{
  "layers": 16,
  "positions": "learned",
  "beta1": 0.95,
  "eps": 1e-08,
  "batch_size": 128,
  "lr_schedule": "cosine"
}
Rows from block 5, named by matrix and row number. Each number is 500 + 25 x the weight over the matrix's rms, rounded and kept within 0 to 999. All counts start at 0. Numbers have three digits each.
# pw2: conv module project (model.blocks.5.conv.pw2.weight, 192x192), inputs 64-127
pw2.0:485499515485499467516492490487469492506478418496482449482462506496530476507479469514484532493479466502498430524492463489488499484480514441514458522481503495493495526494509464518524506487500516
pw2.1:542487487492492517480490506533487532481548539463526485525530487492538470501467510488502475494524485487495521561493511471447505482557489466515533510516504511468519485489511506439506528517592510
pw2.2:491483495519495524530513426477473501512495512518490522510465492528511532512492481505469517509494479523499502452503537513488497487453501471494494500494515482492501513509506466526504452530435500
pw2.3:488506516510492492500510519478476484528479472487451509457451498493487492517500470514491510502501496507491463519491489532468485492449511503520477503482531500499475500472499453516529510484489490
pw2.4:500494482503482502484494521523480497504525493493496485505518496472488468514519484496504522444532483495494474528459469487496494471507509518496516493511498494520483499488491510477508500500543502
pw2.5:459529491554528486536515528499495496511463490497485468514533553456478475503468516535498525483466500512527477449523509478514534498468477513499417532529516475496470501497444486548527480497468487
pw2.6:500518507519518511499508531526481494487515520494523489527522529486497494508470493498498493519516530506495478506475511469508517507514525485503473480511517513483467533477490485526494503505534496
pw2.7:540483515487511510508505526505475471518523534499543504449486488543472538516554459485526509505518482512471476528507500471510513445537544520512538468469505465487546510552555496498448504452495459
pw2.8:487549486534492518505515529467507467509554504446500500525491501470494497488477513505523502519505506503521542500512517546483496513493497461483551497549506537484525541498487475483478488509512490
pw2.9:540443556541508485510518518477474490523476533511471520527456502524523470501514476515476499531539525515514528554471457493503497460499447488493497519456497518487452454455472471515530486530566547
pw2.10:548478538502515458490493461488479479500458529521508536536534507539476479511519509473450499529543529491485471521484460468520528502521457479468473517478464524501471502468509492488522508518549484
pw2.11:502496466493503519487505459518483510511500507486498480513524523461495443502491518493464495441501449525511515520507481491502525499483465489477481523498466456503501494513489532492502481516535491
pw2.12:460510489512508491508488526556502515481528468501534466495493498485488524511516512479538494469493503489468477452523511517509497516456513530508517487514517494514529518501537510501473514482449487
pw2.13:500462478491504481492499525522516532490517514565522497502523495494494563502521498490507498463543528488479483543501548486504505502504500531480508496495501492500487507489545489485517503492546496
pw2.14:525518509504503511489507525510463508473480494531498440490516514457525484524468511507507516517454502506488502480543555510493506478491520480518475519516517508463510499551486505508522512455467507
pw2.15:531533472522504529490528527500496467498504510538501509477493506427492489496526525488514495534444482516506538477527561538504504491459517535484508485525509469508517523543496529537504485495460507
pw2.16:530465500511499477482498506501487511534501516511484505498491503542490511493494478502499493443532506472502457569480516497446514473510456522489495490488494466485460454439517489472518485545577513
pw2.17:498445512514502462500510525481468513497448514551496499480457480500482522496489459484505481483494472520482480493485498509513490492464482529492474458474517478484486494516534474522519485492454476
pw2.18:487491482537495501522505547494513474497548504479508478523489509488499505490507501501534509528520508535514524515482534537517493514504522499479536472517521530515496550484484486510485470531515483
pw2.19:584496521511505506522502440490474542499472547574517481516493503490523489491493492523476514554476500507533516444524552509508509492472478523525461512473496468482503467520491501528517503511434535
pw2.20:484520570504499508515504498481437489537466473480445496470495511532495467484478502535499530540490498498522496479507478493542507491469515481503485552527492548484534448491446504515493517448460502
pw2.21:451462521485460512490453494462503463523509522468435516489512471506528440491474491518495480490549463478482504526461458477507464495549496507492518475495495518528496471446439478496531498531544539
pw2.22:511491495482511490493503446493515493498494474473508507528471499518478500520510493484474503526517518510510503507485461488496509516490484462490509494488485514491500501494504493502483501530517514
pw2.23:484535512544502511532515536470511465500558480457492505544458506474524518517468516521528512573532542509529548497508511543498492527489487471501545503537535581479513549510464453505485488523507483
pw2.24:508501493493493486503498492495523518519480493495485526522476493526508507502504498517487485506476530473502517472496506517494483508521462500515486498508503501487479478507480491501510506520477514
pw2.25:497501471445510479496498474472526546511424496544539537467544508536491490477503506508484484489501510498509503437522507553526501541479525527513441499499477493504500495493503536485501522485437545
pw2.26:524459573541520503535479485455490489508468471496478526506434516507468493507492456506473494572547525493521511528483476480532508523474485475475473502473504578480449496486497456524519536495531525
pw2.27:481509491493509506527521442463498470542511475457479526525471518515475496509494486526484538516504514508519509453494460514477507508469488444490522503496482524488491548538500468519499453533479486
pw2.28:444503483498506484492481480471506500498478430478486504496468493505481489504484469511500494499435494481481482471499460487473489498458480489527458465481498496525484516540504509519528497484477479
pw2.29:503502452553469473484483516503528507493482531485465547515555469508495449504470496498517449472490460428491528498485431511495462524549417529555458465513511477494463402469457499474511515523548550
pw2.30:479470506479486521497482510528440473503511484502486463473483489530539542479520496500501521500547522508495494505484510485478490472521494448493521513504501522498524478473514466514491503468487513
pw2.31:437516483453538502516505484519495499522490457480531465509496537493494452500506484524491515442494482496515461451503463476517532481455524495508531543512466485484501524517526474503511495495444478
pw2.32:526481535492497471472519536497502509485476523521504450513539487489472485536476512505517475481518502504482510516512501469499495471504489522486502492493505514452477481515486506453547510475544464
pw2.33:477473500454485480502507516488490482532477495493445514474478500534503473500498483514505519480569522511517479557461427486539486475521519516476508481505471522544468509455489493509488507514560472
pw2.34:427498472473492512490519490496532491539511432457479533450506531528546485489521534503472484433508524517532493502479467536526505509491478523460541515507459475542478514460477523492478478510512489
pw2.35:518555437526512521499530505484555472474543494514525521534528508455474543518515538500535489534475529512512561459537555557501507543467551518496543503542530527500528560500512518493478487518481476
pw2.36:500493524495491506534489474492500499489501533545483530513512499538489564491546485507497497552473542502516507493506528494519481519547535502483484478496489546518526501504475527524501490505480495
pw2.37:489507529460473461480501489438510481518510515567441411458522481509492546522502545511478509516482486522457533522513531515521454487525507492475515448479521510535540515535424510468501451474520490
pw2.38:480539478497481493500508484461514470503523508468492516516491474561499513520482499506482520499463562490485468507517485530499469484493533474493503509510526568478500497531446485502483497533491480
pw2.39:467474470489490502484517472536507525501520479479500485441505500501516508496509515494472524448477494500487513451526502475451494500479521497493518521495495440508529538545510500483524477461456489
pw2.40:496510484513510534495502469531493502509507507505534501513524499501497505509515505501489495484491503508499498486506505494506516496497489482489496510497489479492509514521508528498494489513470493
pw2.41:502491543491478528502493529494447517479521444512450454487523490461506444503487473496490506508469492527508525499494486489505483499497544474495538507496508492515529525513486484518483513448486541
pw2.42:529512553507509475520505478506468495515450508497436463501465513481554478514467534533502543517466431514528473503509557536462516503485484479519478513478511501491533448461441495481534497491468545
pw2.43:502525451518481507473475525497534472456530491505516538468495463487475544490561475469542462504439490500479508485497529556506477531512534534494522445504500521565503530509536555503498509501480501
pw2.44:525528468485514496499496468489551523475485525546535549515495511515495594499555513484471497518456525506498465472511505508521501516508550492469495494467478512530501538472539551506520507516448502
pw2.45:522519507540505549524499540515489485470594476447507545504474510466517589492508519493513511570490517496501527541479542476487513532530496467505557472501519552511525555509518510498421490487553499
pw2.46:526528466483498515488518458490498487495564494449506513531472503514495513511515516492479500530512527521529558498504493524462501501533498454488597508524477507457535557514530490470450489522514470
pw2.47:504537455505501505502518458497529480488535528484549476552538507428468490488504523491499494477489460518515526439498533519490508529490500493481501482526490480495521550520501516489475478532477489
pw2.48:578543533523510488505509532540482505478515512551518483536553492464514487488493487497533511607471496514510488484504592552452512489479533515531545477508527541452548522493506478502482523518457517
pw2.49:519567482529526462494525516472532504509448521498521525496543531469469461479494535496495511465509476495525506504513517524511521537470496558492431530510502472497469485464476502501521497499536514
pw2.50:497509501489505474500483517522498504506502486498507496474546512467491487497499499504521524477508477493483455523510505490498505509528513530528457505512508486478508480484495494496489532489524511
pw2.51:497472578493486498524484491486457482494498446471429505508500488533545490520492483522478544543523501500507498565479447462521478482534524453498501511474514537515501512496485466475499518520572493
pw2.52:512510541493485509479479503495472484491534486479474519513468471502490519537500478511513499543496537500480476484495499505465480481479528477487532503515535530502511562544508472470533493502486456
pw2.53:480504528463479523484505480491467482526485474490440461438498499520494443464460514525440497474483482520541545476513478530495499472452501457503489584538505480487519493526476477504500481447455531
pw2.54:486517480490511495503507486509512513520497503493524500514514514502489483489492495509480499480512487502499504505492480495485521515484490488510500500490483484492496499512498514496482492512507515
pw2.55:477530486491505509499494457503530512480477489499527522511466506519505544512517530480524458503493524488505504480539489499505503545500486516504516508492479505512509490481521546517487498494469463
pw2.56:493514538482498523486481454482470508517464461561477530464508498516489519475497486506470469526469506479497516493510524502537489507451498520499462528503486491516505490507508511526531519493489521
pw2.57:469511538517482496515493499470481492497484414479456515526455477497482510494461453508492501507473504487507471454491480535499469502429494495506487474501508529494513514505485475521515510498434502
pw2.58:509486472460499489502499419466511503496470478460496502506466498522484493509496502482465500500504486499497491525481452474485498517510488446484493507452480480507496512452516487520480484538537503
pw2.59:442504545492470563499474498540460484491516465497465480461493490479541476491500506482526501531529495492502569512536494429550484484519489510468508514527504484520536482533493524523498497487504526
pw2.60:470486512503488474500511516471527523499451520496515535486518493530562479460476529488499465493534494487495546568486469472518495497555487526510438507484479461505426440474494515508526511494586513
pw2.61:500516472517504548518546494506474489495542500462501474495505503481468492515514510513550521506456473516517557456530532557478500491488531472515535520496515504491536516545493497508481480438467495
pw2.62:519539479524517501509514500477516498510475471500496546521466511506481521503513506494506490503472508500503502466515489506521507529490482509511492500500492491509490504491505525525514488496459507
pw2.63:507500484515514497525518465509456514496493553526552484475512519481499528499496507510518502488504479529502509459490541512491516472500501505495500477498505468496502498518514499523493477493452490
pw2.64:511515404500505490452489504503547498472514551441546507508554504460477463511475548466480493433532465469464511502502495490473516524515511495499493489509511458499508515489527543443496505507540475
pw2.65:481500506484500491491502513495494491499488456483436482491481498491461487533477505511492516480478498497475504530512484514481484488488510496527492502509527524495484513488491466467525520468540491
pw2.66:508482532549490485487480531483483498524499557503481521523479481467514487483456476502478502502527508468501472550479505492505489504503460506522478505493519490442468451449466426474508518517561529
pw2.67:495503494483515476515505535490496494538495500482477470499520510519521501506515509540501526474518485506496452553470473476509506469524530492506480477478518498515483515482490485491502501487564485
pw2.68:485499479510510495490476515517523476503518453456502510503492504495498478506504512501489509445528490480488451562496481503493504510465487531501535535483485518498489486425518493505511508509548554
pw2.69:496461497542506504511515522527516523506501510507520473500483517493452479499501469508517508511541481504502486509486529483512525495472477536491489479508502509484466501496509517517514495514502474
pw2.70:480486478483515484515508444510515505503485475486534487494499510518494520499516500507476518511520494506492489494487499477495514519478480485494487499475473480515526502501523489502487469512472492
pw2.71:465521527490503509503493461505514523507474496501549566493482502547493512476524474485502482533488516485507483450512482492491503544486505508493487481484480504498506498522524514521483495496446461
pw2.72:501496531476503511514520514469499472551490506493467504476496493550468532529508516524494504498508535501478535504545475519540500469507528506480522516481545545515528518556484484473477482460529478
pw2.73:503515486512521495496492527539517532452496478495515524499457528477505524506497505468499495496497494511497463487519513496464524545485499516510471489494505474502492506467564519509500511494456528
pw2.74:508453514537489501538499548458485470516564499500467478533468508499492502494496475529532516565528552495522527513474503495514501508500466458490521482500482555528479549487464484532517484524557510
pw2.75:480485477542492509513540540480526464513528520474441483498426506492469532504488528508524520522523524521516536499499541531493489525486508456478550493527527518511500547458454440510477477519497466
pw2.76:523501496511505514473499516533507511499518505490528505522523494477508427495481500490488467457527489502495531539502477462478514471524481515508564511505488499483491498537528488461521500515549509
pw2.77:513446430478496471470496521538505507488494545505527527496550484504496515481514536466517474446560476476483509586467489457487513479563481510498512501511478472531503455438514523444493528513604502
pw2.78:511485493476469548507511485502525487501589523488499526523515474520508543496532468494501481514489534501480512463471500504511483479535523471494571467485499518546513533584481526516479472534478476
pw2.79:495488529509490504492509571495501487525514508499477504493510504465506517507477504510523506510556509520515516554485499491508497466526515532487516497540501533502489502476495473485509502491574458
pw2.80:473492555481504481503494509498489497531501509504488483500547491526492466505502487524495532494531488500481448551483448466511481474519499518506475480469497509500498471495459500472494522490571511
pw2.81:510526497542510548533513518506519501483587484503511477535537509454470496522522515505528521557516510506536534485508552458551524518477498502463521490528491524509514556525507516518471460532527472
pw2.82:502515508479504494500490495478484494515470455527474481486512507493515462489503478512492520483478464500503449495500500502497494501457523507526453520487503472498494501515498480512514517486464539
pw2.83:498463497483491489484469498534462498467542552507514466461482500507527533482508514469466529510495519500499512501488537447464500486532500455480493505481481452471510523472534458515524513460480498
pw2.84:475507507490507487486491515498502514512471526536511493465536504476489487453486492500493504488486448501488462509478546542470508526464507543524460476474494491492517480469509498511507517501485532
pw2.85:464546531516482469458478540508558512459498538522520506506544490471495513504481496464517492495453453498461508521523547557514474543504542573526490462504538513506522502498503520480496536506514548
pw2.86:504537529510507496500503525484497481538490502521484495480509496539493508508504482543527482572445565524512493436497486548488500501461515496498502515539514555484496510506470473485516496461422503
pw2.87:506530434498530491519525485489494502507483494463480490510442536487500511521464552507491520478487518524522531473511531521470522517475468448509484535505506474471487524483475462517511485492461453
pw2.88:538490534504498514507495504495463514489494518523477446508499506514567494498526527494504511517480494494533514473515527474517504493521512482474496524486496529498518480515467518506510510487458503
pw2.89:500498452528486485505519526510520484502514529491478491479468493485468529490506488492532512466535480519494499482485557548495491523467497486497516496494529478505496522461509447493493499501477492
pw2.90:499486493519500498502490515532456478483530515509479480493483493504512552501514512495514509525497525509494510495516493503479504494532501445493529498486526551495511501491508473509499512480473491
pw2.91:534520531541507496519514532527471477502536519494513461521526514469495493519492502514537494528485507518504541472526496501520508471517504490497523523489524519481529506549479509493515483457469525
pw2.92:546558485479491490460500532531486528479529509499491487491491489487488542514508503479515499507472519488472454477509586611450479542435542508539549491511535521487531523479510497471492534495434517
pw2.93:471500525536503500499486540513502494493520489450480508526451495518481511506496481492538500562491528502491490526497523543464488518507522465506518476505539551509487532487490464511490524521547492
pw2.94:523481490500524490508502476529496516491492510512548513508478496517503537501497483493514507504494503506496498472488513490496511510489502471517495491501481491481489514496550489500464491521476458
pw2.95:527515494498490517481517529480539489475522539485508512524529494513490484505486513490521473503500528501488537483510525505485491492527498509512513503505491523463486495525477512469526526492521495
pw2.96:494478540491527498529493456541525515481500485571549537541470528528464550504557478503477536533513520472472458501491487437522510527478542499467492494471497555500499553491537473533489500508494473
pw2.97:515467506513492497473507544520491531492485524485496495509489488475500498519476480492525474492528504508481473539478496495468503494501474519500527501516521491486461462444528481494526501515532493
pw2.98:481447452476484507488500529542502510507555509510474512450501490482452476480536482493501492433451462499473511488482486511491484486495504508493542434503495475537516538554500513463494493491535509
pw2.99:494492481490505488503502465497497507496494519530540485507525500479475481495504491503483499481507474511498503487490500500505505508481468496488490499493483479498503492502516517502510479521479506
pw2.100:515499512480494530489490538494499528492522497485502462495540493492541454483534518496515522455498464496514521512502506447516499501555499497511516502496485470529526494509495527458474495488550536
pw2.101:499448527508485533485486572491506488492546489470473532477472493497524474504500508485520498519508505490483505523483495457524488489529517483479559513489503525529480539492496503490499526464541495
pw2.102:510460500510495507499496519508498495537505496492461494503486488504477519504508462515520507485550500490504462533458454472490481479506493529490516454490495496531467496473495497487513505502546472
pw2.103:541469520523494524492494538505504522502482522494503488498489484469473533538488497495512490504499506500488496502514486499501492469492503516488511456515531483517471496547498505487518507498490471
pw2.104:499466489514499491495505491483488490521443500530501490493497487508449454511497482525491485482480500483508485491502460498508496462471450531484464504510507449516480479527506525498530485528487472
pw2.105:466537497521508494514505514477503502507457454454486526523483530495517457508465510515494506477498484500515444509522463498479509520460493494520460513512510474480460498470496465520513498511498526
pw2.106:458473462537522508536544512522493500527491475510512464471484534497486489472495489518516517498492487542532518541495513507488541489435464510475495507515470478523471522510512491566513472527500482
pw2.107:500504489505501492488487534499495500507513524513512489486547510471525470499511533504525499492503487490504492536504496475501505509567506514506486508499476496492518481473488542487496522495557523
pw2.108:492507533515489495502502504481481516472479479520501502513530481488474485475464481488507482528469456496504534479520525527508471512481496505518484488502495509449532477505492508498495509485482524
pw2.109:484527516483494485497496529514501485506491441491450495482483500518493501506487488517516514513457510496501471488510506529502490508457538499527495547483528515481493523476499448510536514478453512
pw2.110:508428490527509462522543546507475500545494539530493488489519509525476497489505497518529496434554494510516531556470518489480508464530451534478503501479483475482478472472484492497537477509565493
pw2.111:476520544486522496518496436492461499516469445519517464479502501550512493504510470525478532497458493486489432491510477471483507459473492447502451517491508512474507485541511474495502501481446521
pw2.112:513526487485528464495488485523546533472516525530561474538571541454485510516497550491503490496514478519498512513504519461511536523520476514520444504481481502484485482468519527496497512517542536
pw2.113:437488542525501528519508462519487481483490472508493525463488490491507538501508487500509481544472508493500540459522508486577494512484545508479509505514520554516507478597502509553483496472453503
pw2.114:463493517475477516493511516518511523529519494479468503496527492540531484501507508507503492454522507479490505508503478477510476475537517500506512528498486490511497481499456492472532525470525509
pw2.115:478532463496491512488481511531542527441532511506535467536477489451514505495499511453516486503504477498485526488496514474504503525524525494490510461491486465513527539524556518485460489511491467
pw2.116:489483529511491511496486542526479479491537499483507459514482489497495484491507480505518500495534529500477507509520501510463490475491495525504541493516499510464491512507514482504500492505501504
pw2.117:542519490490511463465500487467516510502504510524535524495481489489464516486497504492482493523490477504504516508471536535419512517439464520500498537500497515390498487493534481485496512492497522
pw2.118:493521470484495500511504482492492479497508525512523482489545507504523507483558535508514510452516497475521509466532489509521501474514505541509495509513477497510523470487486545506480501495467511
pw2.119:473496460509484533498504469528534490506526450454451534458460495492512512486546507488499526465504491515511475511494517523534494526518548507496541504556499519548481521498471517491472489491484510
pw2.120:513464511499496488492505518496497494524476518523474519488458497516468541524514466508509494511531527486486460518465480503502495495490487527482497465506506514508468491479498474491515513518524485
pw2.121:489487432499484509486479498502556471498546500518514510460534478490415534507551493498539501474462463508455510526507515569507476500498514538483553419490518467581565526530516568482471492489502479
pw2.122:559534488497494524503496511518520501503477509543495512537510482478523481522492513511515497536460528475526533450535548530509493524511499529552483537554535495450512478505477534503485531520440561
pw2.123:472461472493473505477492539551476518500550512508510488487517489508508481480507502473510470442542483483485482559470512464464492460532506525508558505513490482507518477464533476475518515508555495
pw2.124:515496476495506462486491507519540519509508536502518519518536520500466476516485518486475496452541491488500486553472471484505521502537474507506475516488465457514486476444502518473507507531575520
pw2.125:488509454458511475489511431489527500513494447473517497492477512518485486500512504489475513461505464502505532509488472504485506516478491458480516497484457470515502519497519521494473473523508498
pw2.126:494562527510493490498503525486491509488485517455514468521492500495526444496466497500493520511517510508514467451485472502467500501494528472512474496518498501476486522509497472504481495482407467
pw2.127:504486501498497513490503487454534501522476537510526535467539506530481482496545498500481498505441511489493479485494491521524492494540502493490444490507465472555496467493486579494498493504525515
pw2.128:560516400500500505470496457490559483473548543469517482536519488453466485507492571473482487472497468500504579497522543512491501515515483468490531526546477471498529523515493540431468487539536495
pw2.129:504496529464478517482491497482489515505488500541476496476526481516553476494506498501494506523485482482489492525500503476529468479547499490518474499497477497489521465496473504501492521513538530
pw2.130:541529519487485516506508508501497516474472503482525492537513489538561505497502527493494471506464512467513524460540482491507490505528481493510464526527478487472518472548479528489489501509474511
pw2.131:549479572500490541512503521486448485511474493509452520467446509515503451509478502491479529509505478500501476543499530497484497502464479482489481528495510509472521483540470477536471528450492525
pw2.132:495483509458505492502504498512471511506489497513504482491531499468479495490493480495477508493519489508483465529492501495507503464496502510514488459489488490481484503483520475485479525494520479
pw2.133:462528515515496512519492502500520464508533464481463507521429500514518556492518499507506500547483518529538508498493509515497501539520537474481544501515504558523507556512495504542478458517461470
pw2.134:517502510487494486484491498500502493491504491479483510500481479512483515497505477481511505468482485483489480532479492506496494493495497507504537480461491495506529498467540501469485515500525479
pw2.135:550416503540507476515505496502481533504496568545504510506514493495478463494491492495470471500559480508513526572466518489497507480521450511484492469482491488482470460494477506492526495527575491
pw2.136:496551463484502509504503516506506501491508516497515485514552499477481493514486534496504486519456501476488503523526509496530493510545490517532472491545502484480530477523470541487468536511489507
pw2.137:489496522476479504505490464464510498520465458513491538505490490594530537483525485503499478513473548472497509480489483525489480509488461483504476521507487497504493475496506485506516492530488525
pw2.138:493522512523490525515512481482471510527493495520503493503500493491509490487499482507504491511490462499508487471519529508522495509467499531530484517523510498491510469518492499538507495497446497
pw2.139:494489528489481483501516465496485536493475491511507484458508494531533464472501518511492491508502484492520523465519499480537490494513483523490449534505496468489499467541475541504497502460469495
pw2.140:530463503511494500461503515524517523484494509514504545517481479519494519518474476470521455498562517487476488536471480492491504498520472523505508493515501485493452475443542474468535521544555520
pw2.141:455488523479484498496499517482480477546477513488448472462462494504478497503492472523477501469521508494484473513465440494518480479498516502484510487493504534510488504493471468497530490462528487
pw2.142:496494471517480499483489503519501519481500474494486500487455488451488501512481487486503505522427479501477496418522487517474487509469485496506505478488514472507501515553498505504507501479412494
pw2.143:508485518525508489515502441466478517514436511543475521505500509500516489489492492514483493525516510491528500451512511503537498517444481529488455494496499494520483456499468514539531484511443515
pw2.144:495469499489506523490471507557489498509514514495510478499517498499481522514513493485511517477512520499473474491491474464506494490496523504492525486486489484537488513498534482503531509502487498
pw2.145:514522498502508522489494505519486510483497504525524479487565507449500448502494491498487517483469505493514464444531542517511496503455539545525483518533517490490526518493499497522501519463424551
pw2.146:473502492424525494545517481465504435567551466411424477500431553530511471490458518562468528487519535524577510463511434529501523468490521442502613535533472503512544545469436459482487483536444509
pw2.147:480503519515519488514478491510503496503493500525528527509497511514496535497499497512523513520485514511489502465483490478505515526511494489486453484493500475525490509504529505538505480502466484
pw2.148:464515524480459512473508537488536478499514512443462506496459471559518486499470529482515448513541521476488510522483480533494477520534512507504552490537524526526490497452494456460493513526546514
pw2.149:528477577526526507529480553481483484501494496486483518499519522456517484528479464525511500559523474516471509532521503447523509495538551485510517469463522593519497491518482506530475547451539527
pw2.150:481448504534498511503500522527449476501533505529518462495481480482505481488523459495509490500543499512486488519479508490533498459489528497475534487514513537533476499528509495539506457498513495
pw2.151:545577505495475468469524558540503500485555502530528489544529471514522536491510496470541526508499533513496487502504527563492483499502509505518561490526503505453547508466496521484473476559460441
pw2.152:500510543501527524509500480547547487489567521521535448526528526455471484519523497509506502523513475511521541495499521486555532509486527523472588498490501524484539546554498495485440481535510501
pw2.153:490449469509494464475513503472521502497493525479513518512521483467517449515484524483516483434566444527500547576470465505497512514542443501491500516531485474520490456474503516460512494540614512
pw2.154:535473475515488508488498504486499473512477525509479498501474498500509509515488507506507510486512505493497490528499429514531478469497422513496466479519500457553464476493473542489517490535523503
pw2.155:505511473505511504503503479486522517488495500516525536515485512477487520505498522495483493530507509501523526507516519494515511542498502479490470517491497507478500525507482503501477499503507486
pw2.156:506517483519491476483500484500524504491490518462521529513466489537514535495516514511498501497506550494501510517525492526477493554535497474526487535540503537466494514460499504515501510495490479
pw2.157:526487524481502464501507471479469509509473490516506457497497494557502550513503504513485509488488525508491449502509473489488495453464531463497464526471524508512489528530514503497516489474466445
pw2.158:484537458495507499489498497492545480477551462476524548525456510512480549507501520478495504538498535508497488463498506525476517541498550490497568502466525529505508599482548466515473494511496487
pw2.159:482497476490478528490478452533477531485484463515510470486529486462535477514490510483484462443462465461467529473565470469521476470472505508491460516475507432508515492558502538487533491481480484
pw2.160:531496521552481515511518559493535539480475554495502501517516493486539474488503513496523463495515507495508533498516498473504483501549471531509454500513502483497477457540470501502538520495500499
pw2.161:481492522490499506500522530508515451477554493472517527504489503505539528511507501506576501508491508525500553511471524509486504498557526475507556508478495522492517522497535512477470495461543533
pw2.162:466559478501506493489516494503522525482443486520535524459510517469497489485475546473489495467525465483504498517508514508520516525459515562507446532519495478497471447462510521492484517472503514
pw2.163:492534501491503481493504480459501486516449452427483514525464508564512442513454511506473491498536522488508465550523474476470504514468468475518467522512492518472479496462479491499506521525542525
pw2.164:452538455514532502528517524478525511487498467466505480471459557475508507489470527500490527478475475528529494494525549486526553529460532513486476522542479486525477583508516496551506464500479448
pw2.165:548516532475510486526487426491531533470449493570549548550490498568555545491545512482470468527462556481505526455529481493525507504505455507497474487484471500495514465528550571510503513553433525
pw2.166:506496503491487514497499531529478489500525517512474482512529490460491489509492503515502513469514505500500493522492493494504486485527516508499521503516522496509499511497482497480504487506549471
pw2.167:514470461489526460512529463485512508505487474488503477501459508519475554508500510506498505483498504540487506487481500514466513510457467454482520494467480495527479519447535487505496481520469465
pw2.168:493510477483507502507500431488506507505482467479513498521502507488486489499491499499451508499502496498496509468502479484509515518466468447488488506479488498494503510512496490510492468525477483
pw2.169:522515434519532493527509456487514527467475490505528512543484516463499498490438510496498492485484486487508505450519533492475518527467490466517443513479509458475443525494530472530497493520438480
pw2.170:484498547490480536512480463481501505504499529500512549507477476556515498470495445499483464559461541476490534471509500470534475486506517476500493486480492523496503498583501499531507506501445521
pw2.171:502490554512474525528495500493436504489555519460489506492509475527476508501540453473513498558465515490487517497491465496520477460536501471479503454469495526519549457551487537540489479481509491
pw2.172:521519455497505532458495510532486508456548533501580509507560478457500514503515527475510501506514476498474529523484530473459519513546516508539521525509505481466512518529562519464487502477574489
pw2.173:560513529482488506502485427483450515469513494506528508514511489523523511489512495494458518525475526500517521432526490485513495455477497476493498521479457491494554503547499528503478474487396498
pw2.174:486503467490507488517502462487523493508483479490498498525483505511475513500498503519481501493490500506514522462504471526514503513469493476498495517496503494487498518501488479520497472519463494
pw2.175:567485443481552481502525485516508549456498497511567505520464523494498551504508534470512503498497539516517479502513519463454548501512498466491502502485470450472468532496622519516454485502487432
pw2.176:582508514491520553512500518523505508517525493495519494489525532474541507514546514500512519530538508515519460483527551498528520473500554514469525479489517508543545518564492549509435491491438498
pw2.177:491496518479488518489481523481517502498507499505474513478558495464519420500480509502505501483482455486506506492529503503502482503500510545506497520519516483496503476504479495491499543481507555
pw2.178:508491521494504473502483504535506504516489501487506498519508497561508471504489490510476504439537529480501466483480424449504497471486485501507497521479489489523484466473501480476522525480497512
pw2.179:482496510484487492483478502518490504512524518507502495515538490476487492501514495500485504461511489482477459532473469485515497478528500511490493472499485493507503494490486515462518517507543506
pw2.180:492495482508506506511475501498527471485542444515517502509476502486511581489521486506541529521478502522496495439486500481497499528479507460482563483489497538519515556469542503516483514498433528
pw2.181:430499517480490478484519516482523498522443492499524560483505483576532503477518508501478457498499553498484516466495456526477487498485510479490432534523481502479436474515508480499511500503484502
pw2.182:473504460492489506493485498540506504479522476511471491476472486456500505486472478491508484489446463522522518439509521536505497530473527511492540507517514515529538509475498490526499493457429518
pw2.183:541525459487523516490475502527498535490505483493542480532543524472468509512521524490496519517514515481501476472498527454494523523492478488512474474532483478507499531510524528507471518513489482
pw2.184:548470508452487515482480507504492475523490564505458466497508501473520467522492522499532505470503459498505464477504500480530508490518473488496488510490531446508518442480444527454490521455475575
pw2.185:482561467587513492505517507516490523485499521520532497507489514453520516498461514518517500523468489517504495438556586544512511515448508560533465533529546485471496502543483481537545479478440476
pw2.186:467528455519496479501516486508549524499460539531516543498517494486468513484502494491487477484446476486501524532500486515536499530516472556545455479501492473506471453492508509513487499525529521
pw2.187:501480482538499440470496480467505505489428522500517548516522483495460500495486472483511467488508464496479500541469469520500506508505426543514432512499489476498455412438530512474546503516551532
pw2.188:543532428470509502452508515532535515467506558454579543521528505490485514488477546456481475491489514486489487498495520497434525523559494502544521484509499459464500524483547485464465537502505465
pw2.189:483493520464490498492488456494485491505519477473468469486484475531505497502504502508485509457508502511496480480484459482479483451488526478475537490512494508516513513517490484470488478506484475
pw2.190:503495505527503486463507525539507521472471500536516489477482487462490504521524491477468494531501522522466493466487516508454500526449500520486463517480535516486459526521542459540530520474433504
pw2.191:508473488507522481522510456494503501513478489504519509491487518541476510495524493508474517505530512502509480538487475477514514498494475486489491491489467488523495505477534509531470476514510488